Weights of a small contrastive audio-text model: encoder width 256.
Rows from block 7 of the audio encoder of a small contrastive audio-text model, named by matrix and row number. Rows with one number within an expert belong to one neuron, the router's apart. Each number is 500 + 40 x the weight over its row's rms, rounded and kept within 0 to 999. All counts start at 0. Numbers have three digits each.
After each expert's rows are labels from the 100 clips, of 14848, where the router gives the expert most weight on average: "responds to" is what is common among them. Only what is clearly more common there than usual is listed. The data: songs of 200 made-up bird species, synthesised, often over outdoor noise.
# router: router (encoder.blocks.7.mlp.router.weight, 8x256, trained with AdamW), inputs 86-171
# up: expert up (encoder.blocks.7.mlp.up, 8x64x256), inputs 86-171
# down: expert down (encoder.blocks.7.mlp.down, 8x256x64, transposed), outputs 86-171

# expert 7
router.7:495512534502495449492490509490543440511496553581485493455511559477549463573550537563508564525464423499417536445507546416518525488510466506501524528526497455467526518420474480465448478545555539489480507573510546491562481537444456419489511457564555463534505526
up.0:509437475479522536557559589543497541457512511487512549459483446437460515540494557518507479454527488493512538585527537497454503398463488493469447447538529482496403405472548472510466446475615566568526493457542487494508527559517540436476480497459492489595506499
down.0:460435451476550498472499561399488500488463485502470581545484460507520528524435403503497482437547551444501557466492491509573534542497483598518451494517498450515467481435473518502514509543547481509432495544539424534462525489497458543464460565480477527504498505
up.1:507517450560494466543540448492465454499560470535474441472434521508516472470475482456556464512485498508529496434480549556533506524530454540531516483485466500526506559605467528483531404430523513504484504516471550470484546491546458468384562486543534544457493456
down.1:470493424505417522527532476510465527484471553526489522488513498511471535462441547528522498503569530537507566501416503486530474469527478461370435568517452579491370507460521442485496439581489546487534442494443482474505533438527519512528539501506496541483544489
up.2:487490474513474516522496508494483428520494516476505530495537537438459577481471502456473526504526511438449488488443537439476480461484491517542474528488515554425513479489508475515391529490542455487480479574465520563512474506463489460422471553524542421538562539
down.2:444578465519476506544501484406510457560526441508546550509514488488454480477486448466506574502544572546583572474559512553450493508483578498484457451521563499514456485533550502505530524501477539556502512462445509543514480505502506502430499522455489450519501472
up.3:508545498536562506459500526454542508512475466589478509534450567543464437432527469577536516502524583461509524473571525532507467502482466547501490435550586534493471549451542460459467533499520510451523539419461455511553490467488458568450511521529415508497483452
down.3:474540527465578499467413465583524460482469503566411448438602493494490531468485469417502506544405493498460503521511518538541542517429487447518484555600520449513452476461591526395486490486487494537532523511498497482512550526538471542458503493578451491475493512
up.4:525507523521509475521507471569534501487476558570579487491493470513474463519539446517548516478420532496509452507583544412505524519491536464455489499499442571479631433569507491480536501477511498446450527513553507491521518524552493558554504459539521516482493532
down.4:565485496432478590558480452546467478503479541516523466493523547512455503513495513480448482569511437478496468484443456487523513490530420548518493467426491543534530521418444554500543512519453477501473481463518486520456480444508521520510493547499444496539489600
up.5:508603468565516452510510418516442517484566540499507498433539481507534463493500529439578517486504644529604515445520486474508513556568493492477550492509488531488518524461505495543446492469528459434556512567503510500462431467492482495455437528519525481461513516
down.5:456504501504409478557472453427425492500511517489504537413501514510482518476427529545468535457542517520572554501499512539492480475506539447579430523483445522472505542558522450486450522488440499514574515476430543545493441522440514484514567481509494546456513461
up.6:540432487435539547434480509361437507497471494576412470507475488496490492498541498470478535483484572474482484558576532490473596541462454449455452494448529458455495430520461427516512491542562466486486565503566459500509537506420534500527431547553490486538530518
down.6:488538525515418488553471482500552499511507472501524594534479490488560541487591562440495495478517420523549502578463505413599555491485527504516494501588488487561464537470517512459463505449566515485440622487516513509498464507452499490484460455492514510499482513
up.7:460526566521482489507502518501549574520503499499555513509476528569488522502494439509511522529541542528506435476480532503495544556473538477496460501489515499496523501498522472439550529501472463585470496460503516500552518539501438500418544452560402512471479458
down.7:429571529475494442464457535493518536509456468494440526483490450504403488455499485516449561526448504453549451481470477482555480538611487518518504483514431480467477518462432501496542561463470497450461504510486475550549478489496463527465446448511504532550455481
up.8:438501504496545501558573528531458483484508509500417459494468489477514558509445453498465555540455523432506471533560544494512443499473428427516448506501532548550488476480482550509578394552535515529480497455508447467490495454467467482473422485511463455494511514
down.8:497473468458518481525474498472471559463474488417469576493484534497473531509424556504492428521477492478413466512530438470480490570538532479493441580528484474530481532443473445470562486459500530521505516435566511482548556495538455544453455439494526458505485592
up.9:509483514533478443492520538503496565488411530498484519528521453478554577542443482507455470430500508439461471521460534493567475552506510463467490470472459495539497465568494453546540511526581516467422544523522477433461504556513573499529473501547566403527509516
down.9:582475440525512412525523532516496488431481488504498471527473517502528502491439481575491452465581463472479504523409531581495502548577478548469555508474476516469501497502524478362513474470501519530535457519396510574531553480522428452481536464499478558551493521
responds to: harsh note; rich in harmonics; first syllable: harsh note; clipping

# expert 1
router.1:514496495515464500492471395559458547518548512465546489494463453490534465448497547469458506588523512466510473532488464531516488510453554466530559534510540524494492551543395510501479464441544483549463542426484536530493488487431475579570548495493566498512491505
up.0:482471547558505513446512506492546554588500504472441431507451513476507464521607520465416579521523463462535492498582520419519507522552535550512560527515430586534499505526555474466547527490459485520488547447582518474520505449431474482529452503528480602477415500
down.0:491483564502476535430497506537427506511467478497520517467524537478510514490558464435516487457514455526501529476512522527472485510504621539474515502486499506485453516495470479457465488495490543528477485477385509514535467526477530527497482469472491537523562496
up.1:538471529503465475568532472581498499494558567487539443461481387506498530492565462537490434420521489484455505555469453388519424450506435512466482447543489485547578617466528500472504452485483462541457481532536500476563532487495464488511543512525527516514474493
down.1:461414555496453452492553446518489442487522516555573483482458482395483502479513498491475501518501434531452536499525524495471438527559531563488489481534490539530548490499492512521437407595422563535486510489558511453519425516471529562555517560439522463457502505
up.2:544522575477489481424487500521528538497455529496472498525507464528468497523461442551488535567586468525501487449519527450516512515525471546550413530437499497541449500465451458446523572420464450509462505504518562486524544525542544484539513532540469506495476491
down.2:495480565563514468472457571464485503494413582462497421522522520470437474552485548511473556562582468463497501576508388486497481567492501563527508502490517473528515537527505494468477479540512562499524567496470529557458502462451494492497465518536445524531534478
up.3:491467530493497561532428431498555511493462490507469570480512475471504501483535456510572489512514507430468510475454479463450550458486499488459467483479411513521488491531451517537550455543482470439521526459540476553449429504508557489527475498506443395430462445
down.3:564466498441494523433463485474482521512530461588463457495534491543519485442509490453501513524560485483483478427527453430477524451451575536431512551541515458481510491484504497493481500476496453522518566518491538481518456427489462591475528508448483492448490495
up.4:501522499488472562461502476513531537545495505469450533526496510440525558467516507484553549459516545504553594549465498485441539543483458506456470419479521485466497466560536521569516456549511504540477464484472500493489516517487408500489505532498495483523492532
down.4:553555546466548490488446552519425534467520538422485470534511532481500523493543492558510469465524517498561554481559481504584540448506496454518507495499483467516559456505565569474500427558418496606511554495412486555537495463450453607435514503549436512470466517
up.5:504520514461475595488473479468549453451473555442550550609460476485479485556482428559499497504466462492487503525463539455511499454544441499478503500508481471523458586511497550542466556601415597555463539518513475474447487532542548484453549498459401527491497514
down.5:508466488511482511460548516482502495515450455524447515470513476448575564465409575538483502553512490482532529562487443470445520494434508514459617494468452510546492536480526504513535540492532489502522501534527480544479493411471581526527518490521498491537482451
up.6:459502532443533589461458491513521503468461535446527525561451532526529503468497525519485543474480420492500420518484463540497605462547471529493533520505506516529526496450583525477515486589490529490488413487461532420521475458523480476455494484488418518536558478
down.6:523434394591477495508522533517514480523515548516518477466500497468550507508491502480447491525455447511429498513491471463457489478584443430480499483477448479499539495482524459446540513513524433558504387510528524478468534572555483542535457487508545501547527529
up.7:494530471488448461426472589510452550527519451450463482477515473421535518541496464578420562464494488485479529530518492526490557512503551436468504500527466483482572510440559517458476526514521479506485463518594442477451495449480480472436469505625519455499556527
down.7:487422565543444452493488526484442502501522466475556550485592554521488458516499484473473572524555523426511534544491508467533520427526514535500511474430506414489486515454559474423379507564506467541545518470561557497554514419533468438541503484500447547491497481
up.8:481535543541497549553440444520534443455534561556532532564528562509528520495574511570515433497497488604519541552505556504512510468477482571519427470516495434561456487462562535509475516568492524485492543482462390435514457540567581521475504527476447491461534568
down.8:443427460523525494558481505452456456572479525514442516525544450510430558425518499486549483500565525599512549479483503506447502542454483465518608498462559513497472568512544456517525510495474491572473503509474530562494514414453514570498466536484503492487466493
up.9:542491480494543425451551545509529486521492517439530525417482473577550496494482522461519563483513535465525463483597446576414619518488452473472479562536452553424487471503533452477493432573520488511522456534586516540465527456517485586509495510545504434555490538
down.9:528527474534424566537580514521470498479546454546507485482507455469485564534442492485488436517454510480536547572500525497504466558528521463545493517567528496403526477446478511553523448448503508560534443501518522466521492517506497540456522499517505526507540528
responds to: text has "over"; stream; upsweep; click

# expert 2
router.2:468490504468475471584544534474599426423493500563475532525538475560485523481520497521492504444514475525520511610502479545539536513520476498528500551459566504554466416454523497449483514493470443421474458480532498444489476465471465501533506517532486477497436542
up.0:522524488491477464501543544493512538530443502467511467431473551529499468466518515498487487469491565423448379539476452505489573489566502436569575495436477435447517487600549512454442495463514392486449545458520585586487522483414486553468476476512470461535591497
down.0:564467480463501432514426508524567491451510540473462466474552470476557581558527543514507555562459496551562487429484516560546484594481469438470433492569519532501550492515518443519434545535546502520545562525500496572478492561497443508570494534483535530546502507
up.1:506509474548460518484519568502464495519499547527551561473597484505542533529483502437556460554574526581499471456477564562517526518481475502473488500446511463533500499492443420475483383431420515464539557458599436539442470479470480447600543490555431503499459501
down.1:493435481493481488495497468504519606390452504473491539501435518488490507440478509458449497530500541470491540586483531527455497485492463532514515525515504473530576521492427533430521582569532515511471514567411462485518525528516431564575434529424568531464496517
up.2:526522430503490562501473524533488495539523529508491547458457457467501496469486495592539491461478559509488494519448465511524512502494493512519441523459480524519532546383545547546494508507512468510490503513456542527539491526473590489397389484544539594557518443
down.2:462563487497544546525438502593482448508493515584509542538567486493530492560491520489420506482510482567508455476554454570489563528502444398494462526463498524511493498458426479454531556461475552476501419483516455511525477456448470531442487540514471526541501463
up.3:494524474482462542538502572516554466492559533550502529599552467485517520517489510529470516448451516528457509545493509520546576563521521522504525481432461417497553455509519535470468463455536454500563504491512509498632474512441419504484485462599526452553527522
down.3:553520489478558512435453526527489504427532476539459500482491532500518503545442509623495467509486500516519559524488442419552511556501429553482456536571533493450569503449536519501467530554596448480496524524505493486537451462505541480521491449530503454488524502
up.4:547477466458510478493542470543462547446471516449534570514507472553491461436491426501454469482481613470421357466490527421431464471538497499534512469467475506457530494527511492503485524497542456508438477488532557521532443493568527471512487540438523447538551491
down.4:455514506455449426510491499494530412493496517479515556436490549542519576474577534489414567508498559429494439455533494502467562483539435482503526580542541538535569493517612523467536498488521502520523544470424505507548549530478502469552511468506508490503511537
up.5:468499513582554507532548521470560475499445473489491484459457397471498522444483520443540534488585427545546520560480508412434519512446489528438436452474497526480474483547472546520501464543465520502485513522471433469558493526531481478535519531563552534462460487
down.5:556486519487478521563545457544483500562480552455524497610578532586512494549550420499419494518562474510459480557524519504535510546476519489535551461538540490593558515489487543424518482477523571475505435387443469456547411503440459451490528508534494483522455494
up.6:469449452484455537531579488544481491461479486482483542566535549494473443570458482487515530550502497519454490425506484428547434466528564551519448459468458483441498470503530484447490507503427518512458554528513548460521544489501487513456482512507570458494502520
down.6:535524534432416474465544460505531406442448444517453505557535482525580532467568513527506519466471500579456523559511558537497507502486514455497487487556555497467439482542541430532525452521429432456490481452573547499524479483444506560515559501510540512578489544
up.7:464524418584484498461483490567517484567526545546509487465465452561502507551488547533455548514546517501517503477551503478573543495543505478499495425472457480551496530451451505564521451465436501459498438494479503554495540402505513403452544541481539511454522558
down.7:543510511587528571477434556467564455553552481487486463483476461511496542537471511507499490505431485517577547447466507517493498540548494532532470576542490566504537514481445568542478518476484497530453515453462466492490493483504539446446464505469478496498556461
up.8:446552600525443519479479492460541512505453539527504474476420501429579507448488532523469489398455453527554560534499495455507501516481537542444523511575494501490507533467511534509459606469510566441491515509446445438429486551491497437445478441551475492496489467
down.8:515561571499446502485492568498478546564536551537510507560492507450462536492562470492507489451525512553577528502486465461484483491464554570419519522439444472536464522479496568472483534473491562525502600555414483486541528460526459499451493473442448534477483551
up.9:516475477501454501429485475494474541467470458468499504522573576527513513517456530516544524500545520519463427410437497463470513507480526544458475458549448492438414551488504479420498540495530461537444515597561576479559468405441530535516492507489475517523524511
down.9:464447467527532528487514450495441475516508451457483546557486552537510507447503507575468460492429478499518505570484436557550577480553497490605517525473522472434486431424511420543440618525506447515480461472461488512411533563538487477546455475459437519435503551
responds to: downsweep; first syllable: downsweep; buzz

# expert 6
router.6:526455432478462434538534494502557492482545523528444525454519477462509513532468529486516518524479444498503549452479477511512516516538464459497516588458538526491473523455501520541519525517536453517471499530577550472507526450462457434530461467570448460492521501
up.0:577500459558523469524532528431576505487459545477548494479468521479446453484541445467489542445489515565494489512414489440530486488568489498533495571450571538492514489470558484466539500465514486526534516488563523516535504472463391442498535474611547505541514503
down.0:564428451471497565517446449556509496527583543496523500546590517538538548501467458488476487511554478508507549464505548564541543548468458531555395503488456469472469488581513525570473565492544523568530560463543503488532466595506547485495472499505526466584553512
up.1:479510483521550464503510509527533525504472481486505538540465528443492479435547434588531487506460532495520449522524462462490508516500555501554495473474566490518541530379573490493529498570438473408532545491614531536430524486519447463506477478477461507560463486
down.1:517494533412471488525506462497544501442521476453531590452497492546513570531481419534546442493472518468483547539475509426540488490460477499544505495516452450468521479571537513469473458540486542516491459427470480545546438513425550447452521508482546514471500501
up.2:496466541439503497554520465568459538462502523507505488550513522497568549504537499575538500488485483514538510548504481531527504489506550559438520480517428518492499472546463410488499550455490558561543533518498527432458497559483446602481518546439480577507577533
down.2:523485464455531512421529503460500482441489431485476480446502437524428475450428478466473529528480577420425531484494504480425458441456475461496549470485488437512543541466509502515498572505529555499495444505511476530485557407520485399488469540476461502464501488
up.3:449483461530556480475469495564500471464484504496535469582449480476448499440496501516506533490515483555430490526546474494573515502470417455456484500502480541498545488449439460466576573561512489490465437523434492532534536490503497472474569518509471543555521483
down.3:469509491469453483450500520451435526549441494481513424557503494562525503526515580438408479494501443480490487454450453429482547559444552571518490441397482572483569541535533446435460456512464514511519514454465463504466558601577458477517476429508437523490440479
up.4:552498459543482488485505478493538455562429480436454489562551470513509393448503542545507423552495444501447505491511528446566484499534548477447489480622558420516480513519554512545509471550388460500506493535540450461490502506494443515559493496505477506527541518
down.4:477479572473544537496552544460457473503510440509509533514462527495436519531551518436463442499521508522559546510497536487531510501540466474476413476469452468495421508549503521510516592494506458525525536461463465502451448495450592469507496502502482499483527532
up.5:467549515480532508459464421451392506441442516561528487442530452465479443513453492529504550636577480486473441493534442445438497457481464490429508504551494526483495482447525453520522442517515534525555483479535571531499509585526536511466543467428437492514471486
down.5:545469545521533524556507479503479521534479420459530575527475479526456559451536421547458481465488406468482513498510480430494534474482548432518520540539505454503514508517440490472562438522522515526441498523485532447529442422502551503463544473457550472512469490
up.6:559511461455462467445470471538468499479469472528511488559421484500508571553443523518453492566508525516444488478436486431528428517547481530558500588569536487520521436480496459523517459507500513515464472428457499508547557489563477439524447574402473521549514526
down.6:456457547531546487536491488493405499519522510482483516542534508527448471427547490500478470496464581481453510505535403471484443556569444536456493588480513478445530498475481524516563436502480508505436461497507535523518472519558482465535517497457458505530491521
up.7:428540511450487534516516540587519521478529510482516415501535533497449534470464481523497522563525512469530508591505452572478523521466493436474483467503482453462469562519457479591480484476526466523455479555494521570555402527505514435441506538500433419581483537
down.7:473594506553525497494495542580480498519460436525471486436553454504465477451519521590490606521537518520496541482538529544466440530481454488444484547556500596490587481517467456536505517463500446452444392518564475470450462507537488536513445462510484497458474490
up.8:526456465450544526402525522435500448481413489531519520518537485547493501542478450426477474474494427416496525517496549348507490568530387493479535516426483480457589538430510500485573530512522464548507516470552476416547481516476523499456458435442507569546490505
down.8:633490472473521526467439471492522530517466492498567605487451472477511477475401486437507522542509486450462498482550466507425488490555491462534447482540425436499453513480492522536483556467412522516447474490588482541512546517544549507565491489572437531549488530
up.9:494483498470494456553471477582555462445561528502426509478467433453552488438499476480498572463509519475529488488468481500452444527548547510506441565507506517453608481536429494528495526474480470497562446471549454443515476531482480410448526437482447598537523516
down.9:510436489539490607490507484516546501513511493502453506477506430511479542457469559531476542421539475478511548449471453487452520544489480490579476580608514508491514503594395447578521457516509507482497495484528515515502534501498444445533472560506500517492438515
responds to: steady whistle; first syllable: steady whistle

# expert 3
router.3:530462540508487547571509620449541502496524490449493472464517517471440496441573490461460529500497477496512579443477483494458485549544535492508427457586510518477462564502443527520517488444456538555473530516481465572521536395551499480479496453493521433498500458
up.0:476457592478521466506478493479521450491488489576512550516521581587533506445459479475481513589463507420470524505531511570495495479518465480462504389492508456524566539550504483555455490509530518469569487547442537509471475506517544550544481493524504591558451490
down.0:569547501533490523479522489497478502541488538476525498521458523474493457581518543512494474433484483494472504529480486449518520545520488474468532454433541491422509455501480441522566483482480544435484512537497435529475530474476510534488437517448454570541450460
up.1:504449443491501456492563524525515585504491512561546471400504433482509494473509519522454464501507484483468487506535569475473579435489494463462494546500541434511514552462423462545554504489502518481504514482558546476514455403475466476542519477454508490501512577
down.1:476492478493458497522463489537426581465546534544516498520457507515475517459549471508455509558548454445471504513552509528485513428498491486445488529533476506550534465534482551472619496437500505518538458428491550516491414478468494470533501498418583478491483555
up.2:481489535543478465482507513508565528469488466475517503521503547496522450483489454425450525566582558495459450462501542467529527421486446494490519410479523504436478427500456570492523584543502465468495462473446449509457533541442533453508522507515484481509575515
down.2:476484416530569482508497548449513503505570473422475511492470487508469533418500538501453474464499520478486558456548465461466513453483516528518473479476488526508521481515570455471514470548507541515420476556464460460485552527478573572534536519515496508477533481
up.3:469477541521483490525492488465526505534496313542483480487471465512487525524474527472509481514472510456520533526458553428577468500497455584425483507590522571515439495479533524515469434445515516458518511521585508465552550577491525468495419479476507539467528532
down.3:565552523526523498475512494527476495492581552498483503470533408446482578493512573502472586541469473498524530471472494566513524495545476554561452514492543436566564495541502552501468619478450448537565511468513501459546456461472431416486488492525479477493482468
up.4:479565459421444565505479553483512475511447444529491509516530556535547472474532524549489519432476446553478498546520510516492535470480506497416562472419484387519468469427583470570539480539540465498500427422482540584461462532531495479506400496496513564505487446
down.4:515525468474515478555522523574506516568566521495532519539499490526437540546540391491537540568502457470450496518542506459579510569562491506497530522498532475448537470389492507499508475514567453430549486473482553586478515445504504443407430521491522489542506528
up.5:580481479506526451484513495499445471469480524517526501563466474521517541535501444507555459450544565488455532435604541508500524534465594508460465542552542434483571466529468483484530519514506525565455485445515488548469445548551484439506372484487492550473458590
down.5:517450454445509520515479465489491523413493471450474476526492508532529521481530455504511420433501452470473438538499475516589557534542484487472471488434425453450489450534480506490475420542527559479455541463463493495522484529538488453539444462484546483524504577
up.6:515474531514492533529524501476489471571452488494486445427463467464445486498480489500375469487571460465528458485461500493473449492538515470453524516522465519510462505493459481468578518458477524501534561461510553486447512453422477454595553393505461520498515523
down.6:477526570473520549439456534489477483465502530495500512526590527538481532477464483477499507555448470459497420483512500531525562533456412559537407518416482419520494503481486505509528508463502546492477517483509485570450401454523469411502512519463468465555500531
up.7:542485453466479537453514500551514528488549529478426463511524502488526524528485480437521468501466525539522457444477532526496520453453452531552543454452440496451504471544526575424490522417539426550416572531446489507514572455531492530454529468489516502489474501
down.7:420418490527514464535525574537461484460479401499475498432457545492595498500474518509495526508510508489538481479546475555510495504481529522486550482542445549460454408583604496481482475525480522557485534489526465546565498524561571531515505432400532503615511438
up.8:495495551510513524551524554438490557536522451487521490512566442455443481479545546477428505489466413538472471494507476479534417514566482486555472496581543468489493461492482456527447479420528489488515525497576472493453494479515449455497453414475501507508466465
down.8:526479495531490525486518472542506453481518511486576594508489551522508505487544443453425449495515511532469507466583461551565481478474448484412478498543518502558541508432469493485515479559468549524500531466550483507558488511487535560561509522413467499583513537
up.9:512525468390430434543417505485421536436485460474462518417513481499529499451547488550468465496524509535476487447503497521548469512514433519497466605617459506496517466503526420501507487497486514484567561504513505464482535483546508513477525478517520466481442510
down.9:562535483529446508476554512500498480508502442533494511472493553486487510582497556557508463515472401529479531496640525503526493463486497540494459472485472534469481474505480479466508549518501534564546480438561519564508374492494506476489426452553518455519467565
responds to: text has "over"; crickets; reverberation; mains hum

# expert 4
router.4:519448446513540527429480436473448473466529444479524555543501505553528504476459457523540458533495566525431484485545617519451453485503450573456452413498470416515468420575528533482464470574536492525491485475438467510572529526537544448458469584511481542533500519
up.0:534516474484527481464463516603421489440534551515475547548491486462510502476452534536413532548534465484517469531502477492511521559526516484579479538504472480507441532417567429523565550525496497481504564479596492549511396521443527505518534578450469447481462482
down.0:492485511514463443456575476530489506493426461563520430456523468514502543475500552523582500537564501484479458496463535481574573532484490486543495522502433504556511580518522519478489559486563466504502519524518520501449541525553485511443535526477530446437512420
up.1:476517528551519493521539514551519391487477505429451513520584514412426548476503502556533596493537515557594527534475477565501503544455478525537479447492489532454484534518495501482421428507434516536530560560502507487552510407500488486519462508498456454471489513
down.1:487465517503475478546542457490536545525467438547455506387487466465555488549552525490475545458499407455508546531487485511498557523511567570498463535497506523529476482512558525497430553527576517494426519546505486499454518517475514454478472499445573491491485460
up.2:534535510538553545429486497477537498532449471473504500439491500549531491462513527478403488484546539469538458452520561528435469462492487527453538496498499527472531444471567452546557464523547510471567446465512505524410511469495432539490448547484569501549492455
down.2:475511494537544508415522526462525549529556428483446459499479435498580488519594572607520525600481492497548565491497512494403466472533528492456510534527513536525480525530557505489507527549472491537530479618437505507424406487470425511513494528459489480473524496
up.3:545532485503428493478491462472534494511476468568482529496480471564491485470510501510490435460501448496518449555570606542497549486538536518434508560502553550564576471494476470500543506486522516454511507472506490515489436518556562474456501497490504550546453534
down.3:514413461537525534429493532533495469504515494525481501465477419526531486515402502511523460535540566509522522431563509476551504445586528440476468452489489486506520562521481435489559425505493564524539491493407554457474544485533466488442456381465502528533467470
up.4:519564490512510513529518487528526498475449605553518453427549449539497476513547464414461504492519542511553473551573484538531565585503456540471516420528421487511484560570482490532477465550571455585443446462469461482564494510544531511484438519515531505518480534
down.4:473552460479526548489491578498543473468482466502440482488492568412536469579539467509472453495502501473465481421452517516536528489519446522458511518478476446555510493576523489497491493561552549552515524490474454469389504499514426518549533480509513509478501515
up.5:459550523541444526565456446519491525564419529495463526476498547539530521497506480618383454565505518420505560550473473542477559512544497566549558517466478515475569611493500494489487403523533487496518504414480506500495459502536500467472533418510511530527452467
down.5:539493551501485566543484442506501442470485536611520498533506546449498483471489498466522506541503533475535538469549495466518507454542526443421584529439490488479554501554474411457538517499509499541519518464565510543438521424471503521471545490492532513530494474
up.6:483503552545475498491497498456536448577483529531523479425484486536459553494493479481536534504511534462488492542496514470534459517496497548547566444477485511548441495497462445528569402488531546542499406479459521539592596509448522469559522530481506593490488526
down.6:473446505541496457497483543485550427536487453518498477437450482557520547469554510501448511493509512467445406542530478447498527487543491426433506508501516549496487536457515457421498463489477457477448488503476515479517559471512495453514527515490511518516474539
up.7:484502476486497504476437544457492528500490482475489545498518467440507476502445443473556468474511494523517528512412509450463478459447497489475468518535383475454480499564540471574496553561492547517479400522531521489535480510485538498461473400521528525464549543
down.7:488504570514440460466457521466476517457524552467528562446444549524516522564523476479453489434528468484508534482561494514525502426542429467523429501497456524538480497541462521470447502416503547487482557449475493493472477514442621526517510579413502515511518505
up.8:532434536463428523565506512526481542593481450546535466482493499512488485474543439520598514551484528488479423426544523441496518536533451552514472564447446482510491501523494532544403518496497433534518561566522478451541545543521490518436528557486485463528490519
down.8:575532514394497542484533483531568538520524498557511523524509522460444576561446520457521484561452533498493527453524582533541487493468491549484490455509458465550537526501413531503549471447499484477525420456485489537527451440475537494557482457474558524472505499
up.9:516499570534539460483480521553523524512457544467484434426492460453511476517491538491469563480467504505556488516462524483513486536464565524493531552449563456504576527436513500537495545471463449505547534464572582501504472412470427522574549504481441479503392543
down.9:556512504443458488571504485509486525509434556528518580428568548412493494492628513624464541503538515456460535472479452487447486541488524497527562443463485537513582467463547481479547505550495514399442498489517514521507501446565443470487474534517489457474555511
responds to: reverberation; text has "reverberant"; text has "room"; text has "over"

# expert 0
router.0:477523508562504524449459494412462521467529500536448499500565460498514497495497491524565575416511451511555549526547471490460455564492474513565410432556518487507538563501515578489459540493471485481519513556482416515500497579548456533476529480470475476488461420
up.0:510484467499531521502464496467500509392458552491508528546538496536469540546544487559500505529542478463612476451500536459441483496501571535449502487490519477464551508485551512562501499570506471544455560506524420427553475487517540475460469487483454454464522548
down.0:578457491522538506539434523487438481498510487405468488472459574472510471503413531463495457477462517560472504519535469545553542511497515520525448479517510505554484470488526474455473459594514533508504532477467491567493478536441470515491530543539500483560515541
up.1:536539482542476555560445486517488482526515504493454605469485508490490562485474467572609480488508492503498579462453539527446510516476483498522559469545477458464467468533492524543422531470506561570487488494463541427556521513503482383388475487504508505466536592
down.1:527520515510477492525509478483470561451579482578483456455519501542554511552471494463508461503504511553475539478473471485586509528504491518512475545522584535469505520531533494454475400508516519497533519404545500509554557587470469505471488506516515506471517558
up.2:579535463478425504485439599496485489454497526495478485534496383472539496457465445526530501420509484566543471531469538497506454562472487523525494529467507421440532515528547517431465491497451456465463459473465528484473445475563441506520497462501498538570504515
down.2:524553521517610496468482502462476497555590506589501426519489458506521584431435512509481533523494526523490466530562499454509457491479504470537517451506474576465519506531524523542470455543478450496445490498446519516473508465506449549474492476501527476449464475
up.3:536461493565491499448539591510524507488495497462546528523500495531542511535523488447559425524508513507484487568526512572476477512495538542563524531423540505486544508399446527488552517501468530545468415496401523544490469448454500525571484477423470465520546471
down.3:527435517442473467477438466519451543490558479569519563490501468409477543531609480516453514524525514461540591455491515440458484513463471517499547452493467527561475515507437458607507572577467461449497458480559501525501438476500468501522447596536445533414459582
up.4:509475529561504477487511443503450463456485507507576512554485508530493500488555476530525490491514503465470478466499561490524515469486489510470526448494524487476559451502421514444478451530430540425450486577412453494523447512520482525454439586495530527589522571
down.4:540512505522568507506460536416509602511565499529502590523565469471473503515522452534452440505522518495528503463521526526504522497480505460490525557457490464514498496537437523501424432481580521528492486558482515474539468562439459423470470473505505464556485527
up.5:588464542518541598485456501542438483541483471516569483568491564439522533543439475523479541553453413467536512456459462480503491475529465496520489517542485503448483571480483502471442573548514473451535510540476507515473525476467557491478472503467533543511511540
down.5:423582499497509454473545507447529565521502534475469418545496433542506511457456536541528509483460455555548528553504492477492460519494461521502473482429510474454476482506529445491538404497530496592438412493494504483409473521537541534513577493480510468495575475
up.6:427497435475536578468491501564517485528540526480488523505538486476560500563505447522467477479507412475432488522513504482530482463505511514548447541559489468457436510538530491432472511484516487502421484521438543533553479532518543472507473543503516453496593484
down.6:548522515531525516538519417429551496491428535521526472431543511572541537514500566459485500508521472449571486504557480449486575489519500482478513556515487453511455521457444500481446511541454513449543492403576566479492445523472528461555494480570479565521543496
up.7:621518480499517519477480483526477556465503492575543468448480507530498497408551550425472468412453478518472502473497546572578492518497512571489503469520476446485464505398497479483492436449481513535474477516554509553435521432563485442529587506521551498510480530
down.7:450520537610483487546521472517514506503526484512546549521466497491481454524512455453488496534490486472558550369504524511434506424492532588437467495565513566477469481490560615497454473540517477566496454507480537478542534439471472422502502529497516488492548549
up.8:528452517513481590490539519490475526558427511508525484452456468529535503527485510512499473501548433506527458493487514547534480565506419558526539491503502495450489541451514495466432513494507520520515492527527444449484459552518563466490485482471501513465531520
down.8:534455606429557492463508449476499565522480527522475482471438483518451474381505531478566620470564506518512506498446498460483410499469503530564542498447469456488490498496470488516532534479419506537475447495529477507476475524514492572514537498496459478438506499
up.9:426516481466432496465450496475515435543529438507514471507493540455554555446501515488438560599527473543551493540468550518518464541519534437575443482496477457554542455511560449515531504472460433519510515517499455480529503499567461546491511478430530508460543551
down.9:478531573574561515524478527534535483482488459497491460553501437613495518554493479528573465430461473480489413563511480520501494564540459466505522500475509440445446476547502546539468465533519472561599412498505482470396530544487562492517485503464465450550477470
responds to: text has "over"; rain